python train.py --arch="caformer" --model="multi-label image tagger" --dataset="drawn branching plants" --train_examples=72500 --image_size=32 --crop_scale_min=1 --horizontal_flip=false --translate=0.06 --rotation_deg=10 --norm="layernorm" --norm_position="pre" --activation="gelu" --head_dim=32 --fused_qkv=true --qk_norm=true --layer_scale_init=1.0 --parallel_block=false --moe="top_k" --drop_path=0.15 --num_experts=4 --moe_every=1 --expert_mlp_ratio=2 --experts_per_token=1 --shared_expert=false --patch_size=[2, 2] --depths=[2, 5, 2] --widths=[48, 96, 192] --kernel_size=5 --num_labels=16 --residual_init="scaled_by_depth" --optimizer="normuon" --muon_scale="original" --lr=0.014 --momentum=0.95 --nesterov=true --orthogonalizer="newton_schulz_5" --adamw_lr_other_params=0.0018 --grad_clip=1.0 --ema_decay=0.995 --steps=6000 --batch_size=384 --epochs=31.8 --lr_schedule="cosine" --final_lr_fraction=0.1 --warmup_steps=1200 --weight_decay=0.02 --adamw_weight_decay_other_params=0.05
Rows from block 3 of a small multi-label image tagger, named by matrix and row number. Rows with one number within an expert belong to one neuron, the router's apart. Each number is 500 + 25 x the weight over its row's rms, rounded and kept within 0 to 999. All counts start at 0. Numbers have three digits each.
Before each expert's rows are labels from the 100 images, of 14848, where the router gives the expert most weight on average: "strongest on" is what is common among them; "peak at" is the part of the image that holds the peak. Only what is clearly more common there than usual is listed. The data: drawn branching plants. In brackets: how many of the 100, against the usual share in percent.
# router: router (model.blocks.3.mlp.router.weight, 4x96, trained with AdamW), inputs 0-95
# up: expert up (model.blocks.3.mlp.up, 4x192x96), inputs 0-95
# down: expert down (model.blocks.3.mlp.down, 4x96x192, transposed), outputs 0-95

# expert 0
strongest on: two-way forks (100 vs 42.9); wide (60 vs 16.6)
peak at: top centre (29 vs 9.4)
router.0:501536516541531467515519504548521466505455492476526488502543483534481468479456478448475528520475517449518482535526474485498491558451502481511501473464503516495512498542524531509483507528509501460506500490509493501521493527490520486490501513462483461526498485552530510467496487480496524490
up.19:534501532508497476484517503488492528486481468493470476455506491477472499536487537488558476432498505496520479496478467493495432490520462552506554535505479537508506524516495467512485485504517513484525494468453463499507505497533546505523519537534527485519534485480511500496502485486499514481
down.19:507507507501481473506497525475480414470450475528509502510498485512513504491492505496494485484457504505497527485563472499520471576529493480514503508509485539524458522562501494490521540472497528481502508491499518520544482490489521466525476509493469522468499481512481468505543535513476486497
up.20:502488501510523489509496486504506497502504555535521495450437524488466485488474500535513475523498519487501518463482508522500479517533507538493494521529480480477494486495529503495490557506475419505528495499521470498526519497533503501451517525473511511497490468551549442502495512514458498475
down.20:508540448527518513484487472562529464477497512545536485501490503488512511524488510505501527491473530487506469480495546537497504484531473499491450509500450503506514516502524521508485520471535442477510472535494489508501475455469494538499491499465501452527496513547531493508510524512476486455
up.21:493470516471501477486512509498476503513518548482529517507525554489496538490479486543529474488495529454541512539465480510484494495487482478473493514521447471486515502505479477536541513489484483495481430487524465502480502537508503541501462523529531523543505490470489496463507492508483557503
down.21:481523473496464515515535489543514542505534530470472524514469523526536492491491464537522485502478528501526508486501519508494510500514514519461504516533480521493502509468501478554504499470491470513525467484494490527410459524483477536536495489458516509480503531518497464445528488482499492494
up.22:500441505531498495501477457493515468447460507466503483483568514494493537517499529483519521499458478519538539482477499471479530536552467491514486533510508493490491495517527502487478531514494522516519494510446480507503477431515490536555505502521495527497504509522501479497498521520480476503
down.22:477542494526512516497515455518474540495539439463495467504492492511462504489561534483504513517497512489549497545532454495520476512457488487472475496498504556484499477499454463478513532522475502503525493495515532521502509447479509496511492472497486465527479456493509527503497506508536484499
up.23:526477506520478525550525469532499493462535544496520480505519490466529526474511500497472485467532491482536544518484497489520470520490487502504479524510481538506471502524521537516519524500485475473520473478551461499451429475476492482503502514485551496525520479528517485475479496476532507468
down.23:504530499502463503484493526519490472535465494483525529496448498504502452505529538487476548572532482502519457509481481490499510472522473505527498478519453509492529470511499555500507504539515515508489501529503540508511511524519483515484524503511458456509475474488437480507508459506529473495
up.24:479538559518522487510525514490519473516513460542483464483478497528452484485487508514511538502503498484489487504494450509514492502475488563522492489500511491491467509525493464519563469521532549529471477469444509446491489486510482502497475518497484519487548506523521480512456504519521496498
down.24:479476478498516476478478479478489488512535486482475504510511470503533566494449517523482523500505522473499450480468526494496448505516467512501498537480492463492527518473510461511508479492526552490521523482518480501482495515485511488542505508515569480520461492472479482552527534514521544502

# expert 1
strongest on: bare (100 vs 16.3); three-way forks (93 vs 57.1); night (66 vs 20.6); habit: narrow (43 vs 16.7)
peak at: middle left (50 vs 9.4)
router.1:480444483517493548534490517484469551523496475502484529535487502486486519515520525540538495472438480550547513502507472505466478496513520510512491498545497511519527526487502476486510513473522480554486470513516488464524498468501487502488483491489486521484529521481534431498483495476494501539
up.19:455458518514505488514546488542512516487507494515475493490481479462493494511478516494543472509512514465489485513444493554518487473493512496505516499501486537482514471492502484527480516504541493536551485527495503493477455537501493516580485517470485500518481477538501472471492543445480509517
down.19:523490499487427512525493534484480528515498527559494490490528568543509514486515526502498504458504513537473478512489523470493474472490509519465538490540526522510526520506524500487467504490512472519502441501482507469451456482492460489484516450516491515477495500524493537486475504514515487505
up.20:475446530495517430506489461515473472484512504525500496525526533471547476482516481522555486496552493469525504476514505510486505500488491550472489500493492478499519497502470501530460535524481443517458467476538512518476522498520487462521514529549489513508522496488506506507473524510516512471
down.20:511512440507511540459508514497525469520523514484439488537479495556492513546510500464500503537494484524489485494496524506545485526509471491487513495489461518511446542461520499486515488500501537469537481493537492466474494520503470521516507530456463529533493453489504493497494507536497507518
up.21:473456511535468538457545484506496504495512471527450469501522497460492526492505525455481525530473538509530528526485530501542467501478489488453459487509495526544503496499487553480511467505522506484495519474504522490515520498515488480551478512485520490501466479451514507479468516497509547507
down.21:478520500500490481485466513504493487459443476450555472522518490548474479495505536464492507455525517495498556517505463468473512513491528498471456495482505517484548514549487530491480514514488495499487513486535512504438486520506514509457529470530493463495510499525518514534496510505524518521
up.22:494508505508506453493526490549484539514512479500494469529444498530508496536511484504530464541533488473467517500512467474575522511480493502522505497534516481509516459497525507476520508534530501467493471509504483510487450504504450481495466512490498517509457482505502489490467534463553531474
down.22:529470498449487504529517525470495532477494501519510488481466540503473546507484492478500521469523516525510553500453507503496480450469570494509487478504476478529482495480519536470502474458530544493494517499508487494538469500464496482524512516518525503489514508512508480523548437499466513506
up.23:529485503497503502441479511479464533525492504508483506480481494493513483500516483509508535483508473492457498515485514531472481480514569528508437492531489441485482474508492480485541519518494527487513521526490537481527504507528504509501484504513501526466520501465539543523526542478481512424
down.23:499508469460490517473503465531465506514474529537521501498507485458474523522507511494542516461507522481471491501570531539475526465481533488498476509470520478513487541538447511457495512465485523491550521470525522496503523470483496546524462497504511506538524475494498520513496471504496474496
up.24:535456480501511518431496492457458515534478484519487457493500507489492500460514549533518493530536519486471521497469499471483493508543461496488527508539543483506539502487463465514544509497504503467524509487530509498492473466517552498470499497484487535514500490496473534507478493522517464531
down.24:510472534469515503476510523528531526545488488502553521490492545475533523498480497487458542526520499516519491499504518510486520480462535485512479534524473514488514492494469490449489488436523493500469499468485478463546502489479507480506445530482438448477511500500511493517526499529504503506

# expert 3
strongest on: red berries (62 vs 16.8); narrow (55 vs 16.7)
peak at: bottom centre (91 vs 9.4)
router.3:497508494485468508476532460445472509485538527543473479482462543506535518480485505494491499516552502521454518474462516503519497468546456511465516520491478479485478504479514468493501485535472505496534532510490498516472481511535484505516532518546519526492475506474438530514494508530508484469
up.19:518483499472462469532503532440475553457525503520527488499514462485498496482513512538470490506550502514479473475493496495511497508479449506468494497527476508480492491511482502543523524561528527481510534514464490492522496479528485496466510509492521493421531510481522536505488524504474526513
down.19:561511488500529510513522482526488505481513500511494483504484451483511460469478463513502505515464547479507484460499522489489486507511463496527488507511539524540505532485475471528469520464466499515496473507530509519526516536481516449489553517489514546515433491487464494498555506490478517506
up.20:474446520504513503501519523471461531496528506525508488500451486444507537497507513500550463519526507480475481492517479470519477499526464564504540465480509477501464466479486475504481485496519490548503493524553464476538510540501510493488484495516500519486492561489517509491489516523497532476
down.20:537479481474499504514487549513446531473509509547521468486466495481521483490509476491511536485499504492527524519512521486491522519489550469528496515510460459502532480483473538513514473525464528473517487484516492468485508474544493504528517502494493487506557452487466519546457514453499473515
up.21:516557513540493529468496526490463511502474545475518549532465495511489529498498499499504481486494535485502512489488538479515498473498496491533461455487462446512492485508496488509491497498529526458472494532499495541550532501470500458486537542513464486468531526466490454466489494498495486497
down.21:480506470502520509495474484497462534516490480469463499473496468514541467513527471468509500440464519537468499500518501489535536505488473471519493479523522523498570510497512476520555531451539495510491490519440493462489506533539470545508514498475521517492505503524527518502492499489503493486
up.22:487495498493514500525507519495457488484507496492449486516533532500467484512456501480520496481479552478512537480442527510475530502530470498509500494522524531516480480519485492497466499519490496493540482570530441528525524501492487514508449517507496492482546503480481482474506492544486542448
down.22:536488488512522470553486491538509510473514508500519494486484488491512543506483505490494515469527454474521521524493494437509526480487506528536471511476474534463519538480486536434478513518506542539493516487487476509536513508522500538466463522517495502451525485485511523507488532472492448496
up.23:482477516539467478485494478483514513508490490472484495503527530529492540525490504554462492479513537548519489524491476504502524550566516532480471504521529484478464553525436510502507476508488492497480456480508499455499489533509506483504485456515459475482493483519499485551490494478494479499
down.23:492502514483494480498555473487478500522493485497500494511487457494523509527479499507513504502506453484536515508522486514472503496476534534515491534507468462544530457520514514439461464476492513484528496437520517543486514478481487546520499513569485530506480509523469522475488469542520511515
up.24:492462508506508504510505557535512495478521497525485473498515479464490510479476498463476452474520516489434515447485490495527517493555522527503487475521473490504514501544501489503495492507504494511519470504461558543483477495515556477521510493466518515480548472511490514458547523507499478516
down.24:498518511563507492490485536495478510486482498515460520508494532501473469503454480520474508484477519494552501487489539481483535512472474499527545525478496481514513514518541521508507498530521480455472503543522444481532523535511463503514510449498483533485501519483437521476497479499503531465

# expert 2
strongest on: night (99 vs 20.6); three-way forks (93 vs 57.1); bare (56 vs 16.3)
peak at: bottom centre (81 vs 9.4)
router.2:516475490458489482460473481531499543513488501474461544487473481469487468527522515518483489499481485529518491536527528528469520436519522516488499519514496488516468476476478496510494495476520459524496488518522530470486562467516518511528444488495527531455498543491492484507471511527479471521
up.19:511485529485509509502520482507506488471474451541485526478517515531525483499502508519467506484492503505545509463474460504528500514503490509463543493487517496460509501522486482507502466475484506551497470503535495551514462448475489463461444546466492550501519545499512511504533501503505550503
down.19:497490476499504497494440465494508484500523458535498532490529440485496467526508529517506526476525481504485492537511491504466538541518483525490492512492481480489435532473527501474485485495478517525500496473470511493519497527510509544490531504439503501529483564492512517557470493495523512470
up.20:484487512510536489515512482495482521514516491547511521444512506533520520479512478482492542472461493449513509495509525487479519517505509478467475490506447488521520515530538567527532493496523481460455500452485514505486502499498502489507504475470462465483511485532457492558501547496521527508
down.20:481476482474470476507531513539522553470525480489530455514514505472464496530506500487505496540479518513536511515467507532505513485546451491486503490491511517512466469490474476489497513511555479452528520495522526522505463525510497467523477465473558481538530498449522504463502507476497497495
up.21:527459487486503525541527471546500499474456477545487528521534502492510499519485504512489502498473493539519491457474557502472538509472501521510496484502510547486464475542502486471456517501490466491506500516517477447482451492484513512500505484460517504495544502504523546520550502469515469489
down.21:518497515504539457531496495461492539535520502498533452496506506482547506468538468496501517518474538499536532522511491487498458503550467477523486529458525487487496503509484498524464493497510490551507489471485515458482487533516488498500443496524462516511486465523483453468464512490527528488
up.22:472462525512467478527515480460475499554482505485513496486497484512489484538513495512505488525485485494488533489531546486502460501556504488522516509524465516455480526458499483548509482480510521563522508520513532461506470494491490519482517473510509493463464500538518521495506529429499526476
down.22:509520530471539494500540496525479456514474482525484545502506497500518539469490534509529477514470476509505430493499501492508495426499495495551504454501498524480502510520493472535515506517513465475543533499531493485485480510451479489506534495501526535487523502492470482468491541478531468517
up.23:532512481500476478525487498549499528488415514495493502511476472473473483480475492480516479506467533446509486522534530492527544489477506515495506525486528458465469516507508502530519529532560513504462512464446523499497514507472543483493525497494516491516534522490514459500511497535508506497
down.23:500458545472516513474507507494511555467497445471529520502485538473527466523483476527469507481526538529520520542498523447492530505523513523514529487533480491505446521515527530477502490535475484497445513528509481495489467516475523485510510493486477514495475471491514527463526461492509507479
up.24:561503514539478485493517482515479499513491527523492519470534500509541445489490479512487487523501508458513526516468516579503489516534495459466444511557508482520508504485533492521483487522481500472510477502492506519490521435464498497490517475496539481469501472486460504486528488523488523505
down.24:476485527454450484474520480470534490550521522502492494537518472480521493527452463522522494460502516526491483506501440508513538540483484527479490523488496492471492493475460512488523517482520533534496502467523507488436499546509501486495463480505531529504503552481490511512487475521479491531